Rows from block 8 of the image encoder of a small image captioner, named by matrix and row number. Rows with one number belong to one channel. Each number is 128 + 24 x the weight over its row's rms, rounded and kept within 0 to 255. All counts start at 0. After the name is the row's rms in percent of the matrix's.
After each channel's rows are labels from the 100 images, of 14976, where the channel reaches its highest value: "patch colour" is the nearest of a few named colours to the mean colour under the peak. Only what is clearly more common there than usual is listed. The data: flat shapes of many kinds, plain or patterned, on busy backdrops.
# p10: first pointwise conv (encoder.blocks.8.p1.0.weight, 192x192x1x1), inputs 0-191
# p20: second pointwise conv (encoder.blocks.8.p2.0.weight, 192x192x1x1, transposed), outputs 0-191

p10.49 099 [112 132 123 135 108 125 145 111 142 150 144 133 156 155 162 118 139 135 140 140 141 144  99 135 118 121 105  76 184 118 128 117 127 153 101 158 150 122 117 142 142  94  95 100 138 188 163  98 132 127  88 101 105 125 118  68 136 101  80 122 149 121 105 156 121 104 154  99 132 120 136 132 102 125 162 141 123 183 129 157 125 127 115 118 120 122 125  88 106  78 118 117  96 117 141 107 105  96 126 140 175 131 145 152 151 114 117 124 107 146 149 131  70 115 159 135  83  94 116 137 202 114 156  90  97 161 145  98 128 127 155 118 143 152  94 121 138 125 135 140 161 109 131 159 143 111 101 139  86  94 128 105 124 100 114 122  87 155 162  94 132 106 141 110 139 109 130  82 170 135 135  98 144 142 101  97 152 142 148 105 111 115  96 115 165 115 136 111 116  80 124 133]
p20.49 128 [135 133 122 118 107  92 139 134 125 109 134 164 134  78 124  70 138 145  70 114 110  67  89 108 129 148 136 153 136 130 134 101 114 133 134  85 119 131  99 137 127  81  79 126 115 123 141 133 125  98 103 117  91 147 137  68 165  80 122 125 144 110 128 107 141  77 151 154  88 140  90 107 118  98 103 157 142 134 131 131 136 124 117 130 103 166 116 143 165  61  92 146  86 129 124  94  93 153  96 123 105 112 143 133 116 130 132 119 120 134 121 140 130 145 123 108 151 122  99 109 130 120 137 110 143  74 137 114 109 148 122 109 143 169  51 145  90  84  89  91 166  92 164 113 134 114 136 122  95 136 115 123 125 134 126 119 117 129 125 139 126 138 123 157 143 159 155 114 133 112 123 140 164 110 135 134 150 125 137 106 107 106 112  96 124 133 161 114 122  73 118 112]
patch colour: pink

p10.44 104 [100 129 125 170 114 147 145 161 144 145  95 111 166 132 138 136 161 158 128 101  91 141 123 128  75 149 153  65 153  92 154 143 130 167 152 139 164 125 199 160  93 114 154 123 148 173 163 151 145 138 145 136 140 114  88 164 150 137  93 142  99 146 133 118 104 119 118 149 119 149  95 147 120 134  95 150 124 170 141 147 138 150 158 107 126 119 138 153 132 133  85 152 143 120 147 137 114 112 151 140 162 147  95 128 140  87  96 162 116 161 114 147 132 114 128 113 146 123 143 106 129 138 174 129 148 142 127 141  72 151 128 140 161 135 150 119 135 125 123 141 123 155 165 147 177 135 140 137 151 140 125 167 155 189 142  83 161 131 132 127 119 105 119 138 109 120  91 110 124 115  83 167  97 108 121 127 115 151 126 117 132 125 133 130 119 107 104 109  66 150  98 101]
p20.44 118 [133 134 126 113 135 125 122 122 130 141 140 120 121 133 115  99 120 127 129 137 109 105 108 101  93 148 135 142 112 118  87 130  95 112 102 107 108 120 107 133 136 141 130 132 102 112 126 112 109 108 139 148 138 128 148 131 164 131 144 147 145 125 117 130 116 112 120 159 142 153 123 123 132 123 123 140 142 129 164 106 102  86 177 132  91 115 139 130 157 108 127 114  86 127 103 141 123  90  96 142 123 113 113 117  41 163 148 104  80  94 140 153 127 112  86 103 139 106  99 126 147  79 100 149 132 111 133  92 149 127 104 116 139 160 109 167 111 132 134 112 159 145 127  98  92 130 113  79 102 144 121 135 108 136  87 134 128 124 162 108  89  89 169 150 154 135 161  92 131  90 121  94 160 150  99 143 110  34  97  99  70 126  93 103  82  84 151 110 108 154 126 110]
patch colour: brown

p10.118 100 [131 117 177 162 117 167 133 165  98 121 154 144 137 141 116 129 143 155 183 124 123 147 109 152 101 155 131 119 158  95 115 138 116 162 141 122  99 167 124 149  91  99 145 124 133 150 139 149 150 127 126 114 171 127 119 115 136 134 101 151  99 130  98 108 151 146 150 150 107 155  62 128 153 115 135 135 107 158 123 157 146 110 135 100 157 142  84 171 157 124 135 115 131  94 126 128 140 101 153 113 148 126  55 133 171 110 112 140 139 160 118 135 147 122 124 176 114 128 172 158 128 120 130 118 149 116 137 133 145 176 143 144 131 104 141 110 177  99 133 149 152 115 148 146 193 141  97 127 179 155 128 123 186 161 149  89 106 150 130 152 155 120 144 145 183 146 116  75 117 144 145 108 137 121 119 131 148 108 122 105 114  99 133 159 127 146  88 109 111 148 132 113]
p20.118 098 [120 125 115 130 126 135 144 132 122 120 100 142 129 139 134 134 119 116 114 121 142 116 140 144 124 125  76  86 125 150 156 171 172  71 130 163 149 149 135 101 158 117 134 135  94 143 144 157 118 143 116 160 136 101 139 123  90 161 123 125  89 169 149  86 174 134 140 110 141 122 171 124 131  92 132 136 105 122 129 127 101 136 120 150 200 135 117 114 114 109 135 137 104 126 166 148 126 112 133 141 111 148 118 142 134 126 128 158 132 153 176 109 140 143  94 131 135 207 117 130 138 157  76 120 127 133 144 152 156 145 171 117 183 114 128 105 163 142 114 132 112  95 164 159 184 131 121 102 139 148 192 127 137 123 151 130 148 154 185  79 180  64  88 120 121 131 112 130  91 126 134 138 113 157 134 138 145 108 105 140 140 136 116 125 148 109 109 122 145 129 121 147]
patch colour: purple

p10.13 102 [151 102 125 121 102 122 124 109 137 111 143 107  88 100 125 122 126 116 112 113 141 147 111 119 135 120 100 121 100  99 153 134 104  95 110 127 100 157 127 155 132 134 131 127  70 108 145 105  89 168  74 157 129 102 142  93 124 155 152 102 133 117 149 132 111 169 120  96 171 135 109 149 102  99 116 106 141 103 154 139  62 142 105 129 113 144 131 194 121 133  85 108  95  85 141 138 125  98 129 111  65  95 125 144  90 136 144 107 130 112 158 134 107 100 116 139 100 143 126 106 174 126  94  87 122  65 110 142 131 177 146 124  98 111 137 105 127 120 131 136 102 129 153 160 134  90 116 108 136 164 128 130 111 165 135 110 134 101 111 138 124 100 159  85 120 119 102  84 123 130 132 133 140 126 143 123 157 146 128  93  94 105 136 123 141 115 126  89 146 178 131  76]
p20.13 077 [120 130 114 118 146 142 124 130 141 135  98 153 117 167 113 108 137 113 127 120 128  91 159 109 126 117 138 149  91 136  88  89 114  99 128  76 148 133 114 127  94 142 138  84 121 101 144 137 128  97 139  96 106 116 110 136 151 145 174 115 144 131 125 189 122 108 111 161 135 121 153 128 125 144 165 116 157  90 106 168 130 132 144 149 122 142  99 133 114 130 119 134  83 113 150 107  85 159 148 122 122 133 113 115  55 137 116  94  57 125 132 130 150 131 108  63 120  96 109  86 125 133 157 118  83 135 143 121  96 173 147 126 104 133 120 159  97 130  98 130 125 113 140  93 118  87 126 105 106 128  95 146 110  89 117  59 151 122 126 105 147 142 125 100 107 128 161 112 168 118 162 164 145 139 128 113 174 126 116 124  78 104  90 120 121 135 119 105  96 127 109 123]
patch colour: purple

p10.188 096 [140 130 108 127 121 121 131 129 137 138 153 113 148 154 114 103  82 133 121 119 143 112 129 132 155 105 129 130 135 125 152 135 107 128 119 155 122 124 126 122 242 103 119 121 119 137 145 138  99 165 103 122 145 116 143 134  42 131 102 122 132 109 133  97  95 104 146  94 142 134 114 147 155 132 155 148 115 133 136 131 104 125  94 107 137 136 118 115 142 110 117 144 101 119 146 124  92  76 131 144 115 116 143 158 144  97 138 121 115 112 123 116  55  85 163 138  74 138 116 137 193  62 147 100 115 133 148 114 105 124 109 113 142 132 131 128  65 124 143 135 112 133 116 125 118 169 123  75 124 129 114 135  61 134 134 101 131 125 151  97 128 110 159 116 123 179 106 108 143 117 127 109  93 146  96 144 134 121  89 113 110 124  89 138 154 114 149  96 112 113 151 126]
p20.188 120 [166 135 164 184 142 153  96 158 124 160 166  85 175 117  75 169 121 154 195 124 111 164 104 115 104 110 102 111 124 148 121 115 126 140 124 112 125 130 111 122 119 117 128 164 106 181 100 102 162 181 144 166 145 148 108 187 112 144 127 161 140 153 127 148 127 180 111 120 142 144 147 179 150 161 115 123 140 182 144 149 128 128 139 128 138 122 144 151 120 194  98 135 135 139 123 156 148 112 115 175 125 109 112 141 133 131 149 147 120 141 123 120 113  97 120 156 102 114 141 115 126 113 123 132 117 174 122 146 151 101 157 145 125 111 161 109  96 150 135 118 140 146  93 140 170 126 161 116 113 131 130 114 202 157 129 122 129 119 132 140 136 132 122 124 105 106 109 125 147 171 129 136 117 124 122 169 119 141 136 150 144 120 164 114 113 119 121 128 139 190 122 119]
patch colour: green

p10.30 103 [132 120 100 116 115  86 101 112  89 137 143 157 167 126 150 113  97 123  97 136 122 115 107 130  97 112 120 127 127 121 154 136 169 130 124 151 143 111 130  94  99  99 128 118 135  97  74 129 105 129 169 120 134 123 122 154  88  92 162 107 126  99 129 125  90 126 114 120  91 131 151 132 143 109 104 119 105 113 108 161  84 103 105 137 122 153 148 119 120 130 124 127  91 167  96 117 117 132 116 137 150  80  92 110 105 141 147  99 111 101 108  75 106 131 123 132  84 115  67 136  49 149 119 131  53 122 166 146 137  90 139 104 161 157 133 128 111 156 122 158  92 108  89  99  93 166 103 129  82 112 113 125 154 104 120 150 133 111 150 153  90 157 116  88 101 149 134 134 160 160 151 126 110 141 118 134 135 124 105 161 111 146 116 131 149 108 118 119 145 127 110 149]
p20.30 104 [137  93 159 117 110  68 115 101 120 112 137 160 139 117 140 160 135 163 143 113 111 151 117 150 175 102 118 124 150  97 112 114 115 149 147 154 139  88 117 139 117 138 139  91  99  97  91 150 144 142 116 111 198 138 113 143 145 140 156 134 146 117 140 132 138 150 180 167 129 161 150 134 156 117 172 179 113 133 126 145 147 139 104 126 132 152 140 150 167 120  78 103 100 158 130 171 118 152 123 121 118 133  96 146 115 104 137  96 110 127 117 115 131 193 123 121 190 139  72 172 162 111 115 130  89 109 138  99 123 147 127 119 158 123 107 114 146 149 149 146  89  99 155 115 114  95 134 126 117 132 144 152 116 114 123 105 103 115 117 119 132  86  97 144 133 142 142 120 129  88 124 130 113 161 131 137 149  91 149  92 125 102  79 121 125 104 186 139 119  92 128 118]
patch colour: pink

p10.3 098 [135 117  94 130 134 132 118 118 150 141 128 126 125 143 142 124 116 160 148 136 130 133 113 188 153 140 104 119 175  96 128 147 130 138 128 174 147 148 129 129 114 130  90 131 171 188 139 164 149 159  73 125 154  68 155  81 128 108  75 139 161 140 104 144 149 118 128 115 140 150 155 107 134 154 156 154  93 172 133 106 112 183 117  80 125 139  96 122 102 108 104 120 154 142  85  93 142 100 106 158 169 139 133 142 115 104  93 160 117 141 112 137 116 130 101 151 163  76  82 146 118 109 113 108 110 142 141 101 161 127 139 123 106 134 109 122 114 122 143 152 139 141  97 170 129 120 108 145 144 173 107  90 112 114 105 138 101 125 128 146 106 108  98 140 157 131 146 101 148 126 100 122 150 145 137 132 164 178 159 110 138 114 131 137 150 150 123 127 132  75 105 157]
p20.3 100 [115 129 102 125 155 129  95 116 111 137 128  98 112 181 112 127 110 115 125 146 114 165 165 140 103 108 133 104  89 141 152  97 138  84  98 133 144 153 192  99 107 138 165 134 118 151 118 134 131 122 163 139 132 135 137 153  93 196 118 130 109 220 123 134 118 122 116  90 154  89 130 160 142 117 177 126 114 125 126 156 115 119 132 150 140  87 112 137 114 166 182  96 127 121 129 159 116 131 138 121 131 140 113 132  91 145 121 137 127 202 156 106 167 117 126 179 129 123 121 155 142 107 110 149 110 145 103 149 126 111 150 133 124 105 140 128 171 123 147 160 144 142 126 168 159 159 140 110 114 138 143 131 126 122 108 146 143 182 111  93 131  94 104 137 113 116 109 141 114  98 108 167 103 146 178 132 117 111 100 141 147 128 125 152 156 127 104 164 129 148 122 150]
patch colour: pink

p10.47 102 [135 125 116 103  95  87 168  88 142 137 144 131 162 143 130  99  95 135  86 120 153 106 126 162 136 136 111 136  90 124  98 128 108  93 134  98 109 138 138  94 154 137 121 154 113 103 134 165 118 157 108 143 164  80 147 114 126 103 117 126 160 110 103 100 148 117 136 111 120 139 118  90 159 148  99 120 125 103 121 127 103 113 117  97 165 134  89 149 150 118 114 106 117 112 216 125 134 151 100 118  71 106 133 162 135 102 139 109 120 137  93 139 120 121 168 126 130 151 108 143  55 127 118 118 135 165 100 111 146 125  91 112 109  87 140 150 123 115 170 136 130 114  95 152  71 148 139 120 114 149 114 132 110 157 173  93 166 142 110 151 124 105 187 150 121 159 124 114 136 128 116  89 142 141 120 150 134 121 126 113 105 129 113 124 159 105 181 136 102 142 156 137]
p20.47 096 [118 153 117 162 132 150 130 119 156 112 147 120 129 146  89  98 129 115 108 136 161 115 140 127 141  81 124 130 120 129 172  83 152 138 131 129 127 133 124  94 105 126 100 140 109 135 150 201 104 119 143 134  89 128 160 119 150 140 115 151 128 171 131 129 106 127 109 140 120 109 115 127  99 104  83 160 125 152 125 118 101 129 133 141 108 138  85 109 119 126 125 113 127 128 110 118 129  88 156 174 154  68 142 158 111 195 162 162 114 162 112 135 129 125 153 163 123 121 131 107 186  82 136 137 133 131 150 148 115 140 164 137  95 125 114 113 117 136 108 101 190 122 143 128 115 140 149 135 101 157  98 130 153 169 118 150 170 137 132 144 119 142 114 144  95 129  92 139 173 148  77 154 132 150 149 168 169 128 137  79 146  78 142 124 154  98 104 166 161 131 123 112]
patch colour: green

p10.167 093 [112 104 127 141 122 137 112 141 120 104 150 137 160 122 152 125 148 144 159 163 119 161 135 160  97 112 141 151 142 141 130 120 113 102 125 153 133 160 137 141 124 130 139 148 125 135  89 116 153 133 108 117 172  99 124  49  13 117 110  90 137  99 121 138 183 109 109 119 145 146 137 118 120 139 145 131 145 125 114 155 135 130  79 104  84 148 129 140  84 118 151 128 110 150 102 131 163 124 121 115 129 134 155 136 108 107 123 131 191 144 129 115 144 160 139 154  72 113  90 110 132 127 136 135  67 136 185  93 164 140 150  99 136 125 107 116  93 125 132 127 213 127  98 153 135 125 114 114 113 157 131  91 121 131 107 112 111 144 147 144 109  93 106 139 145 124 123 121 125 133  90 123 139 131 149 140 118 136 144 128  87 119 119 121 154 136 101 145 140 151 128 106]
p20.167 088 [180 144 123 150 167 154 134 119 121 124 130 130 119 158 115 119  90 195 123 175 124 147 173 174 130 110 103 125 131 126 170 121 126  96 153 109 142 133 138 110 131 135 111 134 126 152 120 150 111 105 159 142 110 102 139 155 127 164 178 165 110 139 171 131 146 104 114 112 146 100 183 135 125 104 144 101 123 172 141 147 113 112 199 115 138 116 135 158 142 134 160 131 115 106 160 167 109 123 138 150 127 128 127 126 112 115 136 114 169 123 122 133 140 123 109 117 132 124 120 147 187  99 113 125  98 113  95 130 124  73 109 147 119 140 113  90 145 143 117 130 138 145  94 107 116  91 122 123 109 120 120 140 171 193 139  90 119 108 129 127  99  88 123 179 143 108 112 100 134 132 133 139  94 127 117 203 139 111 132 108  94 138 135 120 107 156 100 127 182 106 127 120]
patch colour: purple

p10.71 104 [128 138 126 154 156 132 163 154 178 125 143 130  79 133 117 124 144 122 145 129 143 102 133 170 149 139 134  91 174  80 118 145 118 157 147 152 144 184 165 156 122  87 143 112 144 149 170 153 142 148 113 143 128  52 140 148 127 157  88 147 114 133 135 120 145 165 140 127 117 134 111 125 119 150 126 149 134 173 145 113 150 128 131  97  78 159  87 151 105 129 119 136 151 122 128 145 122 125 154 136 141 120 140 160 115  66 141 145 150 159 105 183 143 118 113 165 158 129 150 111 108 141 177 135 105 156 129 124 103 170 118 130 149 133 128 134 120 121 118 160 142 150 196 148 125 144 124 123 164 166 158 165 112 134 146  84 154 166 128 154 162 129 145 146 142 130 112  95 123 143 117 178 145 143 124 141 136 141 117 118 171 130 148 140 100 161 142 144 101 149 126 153]
p20.71 102 [130 133 137 112  92 122 153 125 134 124 132 145  94 116 135 131 129 138 128 133 139 144 120  99 170 190  85 144 148 124 128 157 158 148 133 149 109 140 113 170 190 169 153 120 137 139 143 121 133 134 124 110 135 134 127 124 131 107 161  95 168  74 130 118 164 125 151 138 120 160 122 102 128 115 116 129 141 104 150 160 133 133 112 116 145 147 157 142 128 125 126 103 115 129 146 107 122 149  91 147 120  76 133 156  55 119 132  99 117  64 146 145 111 117  94 108 120 143 119 126 136 132 128 168 119 116 124 107 140 142  73 127 140 155 126 149 120 151 129 133 120 120 134 160 123  79 130 119 118 126 120 161  97 134 110  78  66 137 134 131 132  90 142 137 157 104 135  67 142 137 128  86 129 141  54 128 125  88 150 156  86  92 112  96  87 145 145  88 129 149 166 124]
patch colour: purple

p10.10 100 [128 112 142 147 113 116  88 154 128 145 100 136 126 135 100 132 153 133 146 108 124  77 104 115 123 122 111 102 158 128 161 147 157 167 132 175 132 121 126 151 139 115 116  99 114 152 129 118 136 136 117 133 105  70 117 171 160 145 185 114 105  99 128 130  98 142 120 167  99 160 162 148 107 142 144 123 106 176  95 141 118 114 107  92 135 119 162 147 146 126 165 129 109 143 142 108 102 115 110 123 146 132 129 135  81  94 129 118 111 130  67 125 117 104 142 118 141 128 100 114 150 138 144 110  86 139 161 185 118 150 116  97 182  88 122 116  54 102 141 114 117 174 151 150 105 122 117 156 142 124 102 165 110 156 111  95 107 119 164 110  82 151 144 143 140 134 133 118 117 169 125 119 164 102 108 148 152 112 111 116  76 135 162 125 128 115 101 113 121 140 141  83]
p20.10 098 [159 155 105 135 137 153 144 115 174 132 140 158 132 142 104 106 155 127 117 160 161  86 152  85  89 136 143 125  98 143 152 133 105 125 139  72 103 184 138 107 165 129  84 132 138 117 137  96 106  99 117 156  84 119 203 143 161 134 103  97 117 145  94  89 137 111 146 146 129 154 115 116 135 112  74 160 120 122 133 111 133 118 134 107 109 133 102  85 113  94 122 123 109  82 132 158 113 139 166 120 108 121 133 132 179 141 120 135 149  81 137 138  95 135 148 131 140 120 132 109 114 119  82 119 151 108 152 146 124 134 117 156 146 136 102 149  97 137 107  82 146 113 106 168 154 107 148  94 104 119 144 154 126 120 156 110  81  90 140 133 159 141 122 117 160  81 124  98 137 125 144 110 165 148  87 132 113 131 117 155 102 109 150  92 108 152 129 100 143 114 118 140]
patch colour: pink

p10.111 103 [ 93  86 118 139  72 128 131 111 136 115 126  84  97 102 140 116 133 123 157 135 130 143 129 123 126 120 157 125 135 135 143 123  82 141 116 155 143 135 117 118 154 177 160 148 100 109 136 120 106 151 106 144 145 145 123 139 115 115  97 113 106 142 167 179 122 127 153 171  92 135 127 128 139 115 145  95 103 152 139 149 150 128 115 127  74 109 108 135  85  96  95 127 146 108  86  75 159  98 138  98 115 162 111  99  85 156  92 107 115 111 136 109 164 147 124 122 114 140  99 142 152  81 123 128 116 140 149  85 112 152  85 107 117 105 110 101  89 107 108 141 142 105 153 131  98 139 159 189 170 129 110  93 103 118 106 170 104 131 134 139 104 115  97 143 179 123 109 153 111 122 131 130 148 135 100 116  66 157 143 147 122  96 111  97 127 101 135 145  93 118 122 111]
p20.111 076 [160 143 139 113 143 118 118 108 132 132 137 124 130 129 123 139 143 175 166 122 133 133 132 120 168 162 103 140 121  85 131 113 135 137 130 146 140 123  85 141 141 105  97 100  76  93 130 165 144 127 105 107 104 126 145 122 129 133 150 117 150 130 174 146  97 125 151 162 122 151 108 136 141 137 147  96 128 138  97 124 143 139 129  97  99 160 158 168 122 104 127 186 167 130 191 133 155 103 175 128 146 137 169 153 130 111 179  96 192  98 116 122 120 142 183 102 164 131 124 152 159 127 126 175  97 111 147 103  91 138 103 147 146 121 104 105 130 151 128 116 106 159 162 143 130 133 152 128 106 167 100 130 145 146 134 168 139 123  93 132  98 102 116 118 136  69 101 124 140 145 123 116 137 169  89 152 154 106 114 147 102 171 145 142  96 105 111  96 132 148 155 112]
patch colour: purple

p10.55 098 [129 105 168 132 142 173 154 126 105 153 155 154 135 166 100 156 144 137 170 159 112 140 133 143 110 130 111  90 172 126  94 110 117 138 113 136 166 125 134 129 146  88  95 158 181 171 156 147 149 122 140 122 105 103 114 141 117  96  99 149 115 140 159 150 134 163 118 140 158 141 141 113 115 162 154 145 115 147 102 131 137 160  83 120 132 157 105 106 107  67 149 125  95 128 149 127 142 161 142 156 160 136 125 152 139 109 142 170 120 132 163 132 127 130 146 131 100 134 148 134 151 109 132 144 140 138 149  85 149 121 156 138 161 168 132 150 110 137  85 121 150 117 163 134 138 153 132 129 119 153 132  97 117 139 155 111 119 145 123 131 127 134 138 177  97 137 116  94 121  97 135 152 169 181 126 153 156 172 156 127 163 129 146 152 103 199 165 143  99  76 121 160]
p20.55 086 [ 97 139 134 127 113  90 135 109 131 102 121 138 114  90 111  74 114 108 116 104 108  99  92 103 129 166 167 126 138 107 113 131 161 160 121 154 120 111  79 130 137  97  92 124 151 121 137 112 128 123 139 106 120 124 116  80 127  80 143 156 133  72 116  94 173 111 130 132 118 170 130 114 120 135 112 131 162 123 163 155 114 130 150  98 119 131 104 188 141  86  95 139 117 110 114 105 154 151 104 136 112 135 124 119 123 126  60 106  97 103 104 157 120 129 112  91 124 148  95 101 135 149 160 138 126 104 131 120 141 108 106 107 116 144 127 160 136 130 100 133 103 100 130 119  87 105 115 138  80 123  87  97 122 109  77 115  97 100 125 152  92 163 161 126 137 150 175 115 135 108 142 107 164  82 105 111 133 138 157 103 114 134  94 125 113 151 143 113 117 115 162  72]
patch colour: pink

p10.110 099 [163  79 129 111 154 131 140 136 122 138 151 138 116 156  97 141 126 118 164 140 167 129  94 161 141  74  97 111 144  96 127 132 131 113 108 151 138 157 150 125 128 101 136 149 130 141 172 110 157 143 104 141 137  86 129 122 143 148 127 106 164 137 125 127 190 123 141 134 160 147 134 140 125 141 129 110 159 134 152 100 119 162 129 133 116 140 120 123 111 115 132 124 135 123  96 141 155  96 147 159 150 159 178 154 115  97 119 130 117  96 151 117 166 164  99 138 147 111 161 151 161 164 138 126  73 121 132 116 137 164 156  89 129 157 123 118 115 106 140 125 132 154 159 168 127  77  96 106 175 133 111 133  56 127 117  82  94 106 160 144 129 137 100 134 173 110 152  91 143 111  95 144 171 151 103 132 198 149 124 103 118 135 137 120 137 157 120 145 138 110 166 132]
p20.110 081 [127 100 114 157  82 121 162 136 115  73  86 111 122  84 112 128 141 140 128 147 134 122  64 142 164 158  99 118 134 110 103 131 117 130 140 121 147 107 118 140 158 133 114  89  83  83  99 110 112 137  76 140 114 104 141 114 112 120 159 131 160  94 131 140 153 153 124 146 113 167 142  85 115 149 110 133 131  90 103  98 124 137  49 118 112 177 114 110 156 102 107 145 131 145 164 143  69 126  87 143 122  88 131  96 120 123 115 135 119 115 127 118 119  95 106 116 127 146 111 133 143 130 134 101 157 112 135 118 134 133 156 125 113 129  98 171 131 122 168 113 120 135 139 122 145 104 145  87 123 163 124 111 132 137 147 109 122 142 138 114 145 104 151 127  89  74 186 130 107 127 123 110 178 105 121 150 126 103 133 137 120  98  86 106 103 132 157  91 148 125 114  77]
patch colour: purple

p10.22 103 [146 130 136  73 122 106 122 133 117 138 125 108 109  85  94 119 116  88 160 168 129 126 109 104 129 103 105 143 122 158 134 122 130  93  73 125 163 134 113 110  97 122 140  94 116 109 160 103 119 106 165 117 130 139 119 111 125 125 117 117 130 120 106 116 120 133 122 115 138 115 120 107 119 133 145  84 146 100 137  41 116 127 104 138  86 111 126 115 141 151 101 112 113 124  59 153 101 141 113 123 113 111 163 168 101 142 103 135 135  48 138 105 117 107  84  91 133 120 108 138 123 123  92 136 119 147 115 124  88 108 126 108 129 135  74 149 111 117  96 127 126 148 162 116 119  77 104 113 101  88 118 126 124 142  90 112 133 136 164 133 108 121 109 114  98  92 163 114 132 130 149 116 128 126  81 144 122 118 115 111 112 165 152  79 136 145  85 112  85 135 153 179]
p20.22 080 [145 144 136 112 169 168 120  93 141 136 127 124 131 124 113 110 140 118 139 110 138 137 140 100  90 133 113  94  99 125 148  97 154 124 116 123 143 157 133  88 102  78  83 155  96 136  94 131 126 163  98 104 125 111 143 126 146 167 150 139 111 190 168 162 121 178 126 146 174 130 110  98 139  99 141 134 127 116 156 105  63 146 115 127 108 147 121 107 134 116 136 146 154  75  91 171  90 112 135 135  84 122  99  87 159 137 134 182 116 152 114 100 110 112 143 144 154 165 101 113 120 155 156 115 135 125 103  96 135 114 168 170 130 134 115  99 114 129 137 137 117 116 120 102 147 135 166 112  76 149 113 129 116 100 173 144 133 163 120 142 163 103  90 115 117 131 103 148 137 145 126 148 115 139 167 107 150 115 111 176 145 132 120 100 131  85 120 144 108 137 123 106]
patch colour: pink

p10.14 110 [116 125 150 136 101 113 136 150 195 128 122 103 112 137  61 133 147 114 152 111 139 145 111 144 134 149  92  92 122  96 118 140  97 149  63 109 134 127 159 136 146  66 166 121  82 154 154 134 131 158 138 140 122  52 137 145 104 123  81 119 126 147 123 101 133 175 141 139 120 145  82 167 115 114 149 132 145 150 112 188 127 141 126  98 108 136 122 157 121 123  98 140 139 139 153 132 139 113 139 135 132 132  85 121 125  72 103 121 125 131 119 158 161 133 159 146 116 137 122 109 101 122 165 116 117 121 144 143 112 155 141 157 135 102 108 131 125  90 119 148 137 139 195 138 141 145 113 134 132 159 121 163 120 194 117  71 137 138 135 140 123 144 137 148 111 129 107  90 119 168  93 123 129 140 158 148 154  91 112 106 128 109  89 136 109 140 104 118 133 147 139 120]
p20.14 106 [106 140 119 125 130 145 118 118 136 136 148 114 124 136 123 151 137 142 139 145 144 139 121 123 119 138 114 132 133 113 141 162 127 126 110 153 131 114 136 140 181 135 137 131 129 134 145 148 125 176 106 130 141 143 136 145 135 148 144 114 155  98 147 136 188 151 165 137 152 172 150 118 127 117 137 131 176 124 152 126  99 151 111  64 160 163 163 127 156 134 132 126 131 105 144 141 103 105  88 124 126 126 102 143  94 130 135 158 103  83 189 134 111 130  83  95 116 172 107 115 147 152 110 100 162 117 110  84 196 127  87 148 161 127 110 109 127 167 134 144 140 108 129 120 107  85 128 113 108 131 170 108 151 132 158  84  77 137 204 119 133  79 120 110 134 122 161  82 114 128 131  98 131 129  84 115 131  82 123 164 102 131 102 135  75 105 122 112 140 155 139 117]
patch colour: pink

p10.183 092 [154 190 104 100 119 139 143 145 121 134 137 124 146 131 115 157  95 148 114 117 149 188 141 102 165 194 140 139 109 132 103 162 150 122 140 134  95 124 113 134 175 106 107 135 139 115 136 140 149 159  89 156 112 120 168 137  54 118 124 133 112 108 165 122 118 111 131  94 110 121  98 122 174 132 119 133 116 100 156 149 135  95 119 121 124 116 126  92 140 105 109 131 140 120 146 107 120 129 130  75 125 105  96 108 162 110 121 163 107 113 131 113 108 138 166 102 114 172 102 124 114 101 154 117 135 109 101 110 119 146 119 148  95 110 120 113 133  85 121 165  92 106 124  96 122 228 123 141  96 117 117 130 139 144 142 133 128 134 106 113 131 130 151 109 131 156  80 124 103 150 119 123 135 169 172 141 119 130  65 107 137 105  96 116 118 144 148 115 144  99 115 111]
p20.183 110 [ 82 120 187 134 151 146  96  71 119 158 149 140  69 135 159  97 137  79 121 142  79 102 155 144 103 140 161  77  91  86  88 126 107 134  97 105 170 116 151 116 125 168 172  57 165  53 131  95 138 118 130 123  98 146  81  65 145 109 137 127 148 114 128 129 142 127 125 114 137 115 135 137  97 136 182 100 168 133 129 158 118 121 136 116 146 113 127 135 142 111 153 119 141 120 146  83 145 148 132 159  98 128  76  99 138  85 109 126 119 123 140 128 125 139 111 122 114 148  79 109 145 147 139 134 139  91  88 131 154 104 131 131 131 124  85 141 142 112  93 155 120 147 132 137 140 127 147 157 141 146 121 122 107 147 125 115 135 141 139 135 114 128 155 125 132 145 127 126 116 108 122 133 135 102 134 132  84 129 132 151 139 126 121 154 152 143 138 122 160 119 119 128]
patch colour: green